{"head_dim": 32, "dropout": 0.05, "shampoo_beta": 0.99}
Rows from block 3 of a small image classifier, named by matrix and row number. Rows with one number within an expert belong to one neuron, the router's apart. Each number is 128 + 24 x the weight over its row's rms, rounded and kept within 0 to 255. All counts start at 0.
Before each expert's rows are labels from the 100 images, of 14848, where the router gives the expert most weight on average: "strongest on" is what is common among them. Only what is clearly more common there than usual is listed. The data: small charts drawn from random numbers. In brackets: how many of the 100, against the usual share in percent.
# router: slot weights (model.blocks.3.mlp.router.weight, 64x160, trained with AdamW), inputs 0-53
# up: expert up (model.blocks.3.mlp.up, 32x32x160), inputs 0-53
# down: expert down (model.blocks.3.mlp.down, 32x160x32, transposed), outputs 0-53

# expert 0
strongest on: pie chart (96 vs 7.1); items: five (36 vs 13.1)
router.0 [119 112 155  81 126 115 134 115  89 148 188 135 135 148 139 150 154 133  99  99  83 164  97 123 113  90 106 173 118 140 167 134 106 120 131 139 128 112 152 158  68 164 117 121 122  92 100  93 116 151 156 123  99  99]
router.1 [141 165 140  93 143 161 120 146  77 149 182 106  97 114 117 134 115 121 123 146  99 151  83 111 100 104 133 115 128 177 137 138 159 160 131 150 124  99 129 135 122 131 142 116 186 131 108 132 129 116 130 134  80 114]
up.5 [136 154 110 158 121 146 124 117 102 173  76 116 139 111 142 128 116 115 116 166 136 111 106  65 132 141 110 144 146 150 107 141 128 136 119 105 115 125 103 127 183 106 142 114 129 176 176 135 146  76 167 124 103 171]
down.5 [154 151 133 123 144 121 121 132 138 144 106 147 126 156 122  93 181 124 172 113 133 108 141 151 148  99 162 128 111 113 103 142 161 106  99  90 145 148 159  88 210 127 157 115 125 123 131 140 128 106 139 152 126  98]
up.6 [ 46  98 116  84 136  97 136 121 127 149 116 116 103 131 118 105 112 101 144 129 110 149 114 114 175 175 130 113 163 140 131 122 140 123  96 142 140 120 119  81 115 121 102  99 176 158  86 155 146 143 103 142 134 137]
down.6 [128 162 138 124 115 124 130 138 141  67 133 131 116 123 119 143 147 180 102 123 148 147 108 133  82 134  75 116  87 109 114  89 119 153  97 122 118 114 156  99 124 132 132 169 132 163 102 126 105 144 140 112 162 138]
up.7 [115 109 122 128 177 118 140 141 127 125 145 125 148  96 113 125 163  84 139 131 166 147 153 106 138 153  57 118 114 122 138 143 151 141  90 154 143 136 108 108 115 103 153 101  85 127  66 138 127 136 131 101 135 138]
down.7 [119 126 204 129 139  95 121 135 101 109 139 109 113 140 142 109 164 139 103 128 107 137 113 168 168 112 145 120 112 109  96 127 115 121 129 104 110 102 140 114 138 134 107 133 147 117 112 101 119 128 118 201 113  97]
up.8 [122 139 118 122 138 140 129 160 128 119 142 123  88 175 165 157 145 164 134 119 141 137 129  98 117 114 141 144 120 155 139 119 115 156 150  98 100 137 116 115 131 139  83 144 103  62 160  78 126 114 124 138 153 103]
down.8 [141 139 103 163 136 132 178 128 126 143 129 121 124 154 150 151 140 139 128 127 163 104 112 134 136 133 123 150 168  88 128 144 142 124 143  92 123 136 147 141 157  92 117 151 140 128 115 152 162 152 149 110 113  91]
up.9 [112 125 112  99 170 127  91 115 110 147 137 128  99  94  88 123 162 103 125 133 120 120 152 117 133  89 123 140 155 145  79 169 121 132 132 154  91 145 130 106 113 147 127 101 135 122  85 115 122 146 104 107 120 174]
down.9 [105 149 146 107 144  93 152 163 113 181 135 151 145 147 140 115 153  94 101 111 159 117 111 106 164  99 105 161 160 143 128 146 108 131 112 120 134 150 175  83 126 149  98 102 151 113 157 125 154 101 164 121 100 123]
up.10 [104 104 166 108 117 153  99 135 101 107 134 115 144 150 129 115  81 124 132 130 116 131 148 158 101 115 151 127 148  96 123 157 132 111 118 148 112 157 134 108  87 131 157 104 133 156  98 145 116 134 123  87 145 143]
down.10 [106 128 135 159 141 149 140 136  87 159 134  96 121 133 154 167 155 110  84 129 141 132  97 124 134 111 135 140 128 137 117 104 133 125 149 124 136 147 131 134  85 112 120 156 124 121 107 109 122 182 118 154  91 133]

# expert 11
strongest on: one colour (82 vs 52.8); histogram (42 vs 6.9); bar chart (40 vs 7.1)
router.22 [ 92 125 177 110 143  99 123 106 118 112 163 119 114 160 141 107 151 121  80 105  95 140 134 138 149 109 120 140 131 141 123 117 132 155 142 123 122 105 172 105 140 110 149 112  94 177 116 148 121 144  93 107 116 120]
router.23 [142 128 162 105 142 142  85 143 100 180  96 123 139 168 121 152 153 150 119 146 120 156 112 139  98 122 114 131 118 121  93  86 136 135  84 116 151 121 177 101 165 162 168 123 119 109 181 124 135 126 151 133 182 110]
up.0 [111 175 136 125  96 149 137 158 123  95 113 127 116 134 105 121 126 133 106 100 105 113  97 160 132 114 149  94  99 146  92 118  96 141  91 132 125 165 101 129 141 124 138 133 103  96 133 121 106  91 123 125  94 150]
down.0 [153 123  94 104 104 116 135 164 148 136 137 137 119 147 119 109 182 173 159 158 138  95 131  92 158 132 149 124 143  99 106 112 119 122 111 156 124 122 145 157 123 100 125 138 139 137 139 126 134 201  88 114 174  93]
up.1 [160 121 131 108 122  63  72 135 111 119 171 136 144 110 125 142  76 144 167 122 124 119 129 110 124 144 158 142 169 123 112 152 166 144 118 114 153  70 141 158  95 182 113 153  86 154 148  90 166 138 105 127 111 132]
down.1 [133 116  63 153 121 147 144 134 131 148 143 119 136 111 172 172 129 117 137 166 130 125 126 128 129 124 120 144 105 114 153  87 136 118  96 146 156  81 178 154 147  81 191 125 143 148 113 142 124  71 107 117 144 146]
up.2 [116 124 113 204 143 160 117 138 149 131 144 170  84 152 157 143 120 157 159  80 107 112 142 129 135 142 152 147  96 136 204 135 140 109 134 122 114 106 155 118 139 129 132 168 138 108 125  71 120 138 156 115 146  97]
down.2 [175 122 136 120  90 128 163 124 122 116 129 131 120  70 108  82 148 101 113 139 165 139 113 125 139 136 111 165 147 185 102 157  97 151 171 132 134 146 156 117 149 134 137 117  87 128 130 158  77 112 130 118 130 117]
up.3 [174  89 106 148 103 161  89 137 150 149 153 132 122 173 164 124 134 105  84 131 113 152 140 148 105 123 154 152  83 162 140 154 114 152 144 115 151 115 131 150 125 161 187  86 125 119 145 152 119  92 151 138  76 112]
down.3 [121 132 140 139 142 176 154 125 114 163 122 174 132 128 115 115 156 145  91  98 151  87  77  96 181 124  93 123 142 116 168 116 164 135 106  80 126 116 125  82 118 117 108 115 110 113 142 108 142 174 107 114 133 125]
up.4 [144 142 107  92 154  58 153 140 101 158 139 141 132  96 124  64 137 127 164 102 136 107 160 131 135  99  98 122 160 146 149 138 132 151 108 125 163 151 133 109  95 118 141 127 147 142  97 110 123  89 152 131 118 115]
down.4 [140  97 178 110 149 126  87 114 168 163 135 119 137 155 158 150 138 140 146 144 127 178 167 149 120 148 148 109 123 119 146 118 102 101  91 108 144  87 125 111 168 151 153 135  95 165 145 118 127 141  91 102 123 124]
up.5 [163 115 116 106 114  98 155 159 160 161 129 158 111 123 135 123 129 106 146 151 137 104 127 115 198  92 156 137 141 106 134 155 133 161 107 132 158 141 105 132 127 165 141 150 157 110 107 186 132  87  89 117  96 108]
down.5 [134 114 102 138 131 134 123  79 110 126 131 115 122 141 119 120 158 136 102 141 131 151 115 110 124  87 138 103 129 143 101 132 116 130 102 170 100 109 138 136 122  87  65 163 131 118 170 106 161  92 107 117 153  89]

# expert 27
strongest on: horizontal bar chart (74 vs 6.9); items: seven (44 vs 13.1); items: six (39 vs 12.6)
router.54 [ 99 180 142 155 116 134 140 164 122  99 155 162 124 131 110 125 134 107 147 154  77 136 129 147 137 133 136 119 106 128 164 137 132 148 112 160 136  88 165 124 158 106 149 180 102 151 139 176 112 139  81 107 112 111]
router.55 [111 168 156  99 118 129 145 139 140 144 116 145 157 142  98 115 117 158 128 130 120 115 126 125 119 116  97  95 150 156  97 119  73 148 151 103 132 115 160 125 123 116 140 118  86 164 108 152 106  97 111 115 191  91]
up.5 [120 131  95 172 159 146 168  93 129 124 145 120 119 104 147 131  68 100 144 111 136 123 188 132 111  91 153 136  97 101 111 113 143 157 139 125 131 162  97 114 114  87 132 166 133 175 119  85 135  98 117 174 132 114]
down.5 [ 61 127 139  75 108 106 139 136 148  97 148 120 154 125 132 129 145 119  80 132 183  90 100  84 139 155 154 134 128 140 110 137 122 121 142  83 139 136 132 124 140 187 130  65 121 132 128  98 168 123 166 122 156 122]
up.6 [140 215 155 127 147 105 153 119  93 141 104 108 147 170 148 109 135 123 147  72 136 110 117 123 152 144  97 142 119 122 110 132 148  79 126 138 124 133 160 107 116 123 116 166  90 106 117  95  90 125 135 161 107 158]
down.6 [ 92 128 134 147 155 122 147 152 157 179 165 129 114 131 121 162 105  68 124 126 128 104 152 150 145 177 123 144 114 176 102 112 117 146 130 108 141 100 124 117 127 142 171 161 152 133 144 128 140  82 139  94 129 100]
up.7 [144 125 160 156 122 143  67 136 170 126 104 140 134 120 125 165 132  75 137 112 125 138 166 127 123 121  94 150 109 111 121  93 143 164 124 142 144 102 125 119 133 148 121 150 126  99 123 138 126 128 153  91 146 177]
down.7 [ 92 103 116 132 111 101 137 146  88 156 150 147  97 135 123 138 114 163 127 113 115 129  70 125 110 109 186 110 119 141 143 173 114 153 129  86 109 156 140 135 159 134 132 107 115 125 106 138 121 177 111 144 166 138]
up.8 [146 120 112 162 127 102 120 116 112 121 115 183 172 144 105  92 159 115 137 147 154 174 133 125 149 103 151 118 108 143 136 152 109  94 182 104 121 103 107 171 131 112 125 139 128 140 128 102  93 123 113 125 119 120]
down.8 [165 130 152 103 160 150 108 123 147 134  99 131 121 120 121 146 144 181 114 121 140 150  99 139 120 132 109 102 157 130 109 114 142 164 151 107 175 143 120 140 104 114 129 128 139 164 125 124 140 133 134 118 105 156]
up.9 [ 86 103 154 130 121 109 136 109 111 105 124 133 115 149 111 121 124  99 116 120 151 106 100 134 144 132 120 116 151 134  88 143 136 102 172 123 105 130 120 137 138  80 175 130 149 144  98 153  96 114 104 102 152 157]
down.9 [152 105 164 129 166 132 125 129 116 158 114 172 155 119 160 125 120 156 163 186  90 136 125 124 143 151  98  93 147 127  90 123 134 135 132 143 130 103 137 108 148 125 116 130 113 124 175 104 146 115 111 130  92 104]
up.10 [135 140  92 184  99 126 122 115 149 139 159 157 141 131 120 134  92 150 129 115 101 150 159 103 119 108 103 127 112 129 120  87 121 103  66 189 135 147 137 106 123 160 152 167 173 130 141 168  96 102 146 124 125 154]
down.10 [128  97 125  55 117  89 124 132 151 136  93 149 111 101 129 118 119 161 102 139 103 142  90 147  91  89 164 121 129 129 148 160  88 102  96 155 131  92 139 110 171  79 128 140 104 116 135 173 127  95 114 123 176 121]

# expert 21
strongest on: horizontal bar chart (100 vs 6.9); items: seven (50 vs 13.1)
router.42 [104  86 140 124 129 100 144 143  85 111 118 131 154 143 113 121 165 137  87 147 102 136 115 144 166 105 113 112  96 117 166 131 119 120 101 158 131  85 112  95 141 100 144 105 125 127 137 146  82  82  92 145 122 126]
router.43 [126 175  94 117 109 154 136 123 127  98 104 123 118 138 113 117 131 142 104 101 114 127 149 146 145 116 121 152 117 145 135 145 104 138 183 104 132 109 162 173 143 110 127 115  66 135 117 160 124 147 136 130 156 155]
up.5 [101  99 134 164 136 156 144 114 126 113 110  92 128 146 159 160 163 105 121 150 135 162 134 139 100 145 177 121  73 139 145 120 137 115 154 145 149 127 122 143 110 136 128 123 135  89  86 124 131 160 129 150 109 146]
down.5 [122 123 120  80  91 131 142 165 142 112 124 144 130 100 107  97 130 107 144 113 115 115 131 109 129 152 131 132 154 102 117 122 104 136 132 142 117 168 117 142 176 108  72 133 133  92 146 185  82 101 136 140 119 116]
up.6 [157 148 143 132 112 124 169 139 110 164 153 132 167 109 168 129 133 127 143 145 130 109 132 177 106  97 167 101 101 139 139 113  90  99 100 111 109 140 121 140 114 126 165 163  79 159 153 120 114 163 151  81 151 128]
down.6 [ 90  87 155 114 156 115 114 147 139 119  87 121  52 133 129 165 142 151  73  81 136 153 104 101 160 102 130 158 142 159  98 140 165 135 117 141 135 153 157 147 115 156 132 109 153 101 137 108 125 103 123 150 137 100]
up.7 [135  98 145 141  91 127 124 153 175 111 118  70 157 113 172 138 150 122 148 121 150 149 114 125 113 130 105 161 123 132 136 122 134 105 108 121 127 130 177 121 121 133 119  38  99 149 106  72 115 116 142 128 125 126]
down.7 [148 131 124 104 127 138 112 118 163 142 146 153 105  90 142 101 141 106 128 109 125  98  87 146 170 133 108 139 136 151 154 129 159 106 136 133 144 155 114 128 102  67 126 169 175 156 101 154 152 124 109 169 125 117]
up.8 [114 127 110 133 141 156 107 142 121 138  93 142 118 151 109 131 161 163 144 180 146 120 172 130 133 125 142 101 110 165 114 134 140 119 115 137  84 103 162 150 102 130  77 134 158 131 135 163 139 146 148 150  97 163]
down.8 [ 86  94 119 157 130  95 131 135 142  88 153 174  41 124 144 167 108  92 141 137 132 152 122  94 123 110 143 153 140  87 123 151 125 147 117  87 131 138 150 105 118 116 144 110 123 155 152 146 178 109 111 133 156  99]
up.9 [130 143 116 138 108 163 104 150 137 156 111 150 124 165 114 105 133 133 138 124 115  69 124 130 144 110 126 167 180 114 105 132 141 143 124  95 103 127 137 117 144 124 125 122 135  88 131 113 155 149 158 116 101 101]
down.9 [152 117  95 157 150 140 147 143 111 139  93 168  90 112 125 105 112 101 102 159 123 161 139 116 136 129  88 153 116 156 123 117 142 160  84 174 120 131 126 130 110 135 122 131 125  97 159 124 108 106  98 146 133 125]
up.10 [152 116 124 175 133 107 105 132 175 138 105 167 130 156 121 125 162 143 198 162 150  97 166 113  89 162 109 155 127 166 123 114 131 143 121  72 122 119 130 152 137 136  99 150 151  85 102  87 171 130 142 130 130 117]
down.10 [126  69 149 141 134  90 145 146 167 115 148 151 156  99 124 148  64 106 143 139 100 137 104 121 105 122 115 105 153 122 150 128 149 134  84 124 147 105 123 146  90 118 123  96 144 113 122  83 123 197 139 129 121 126]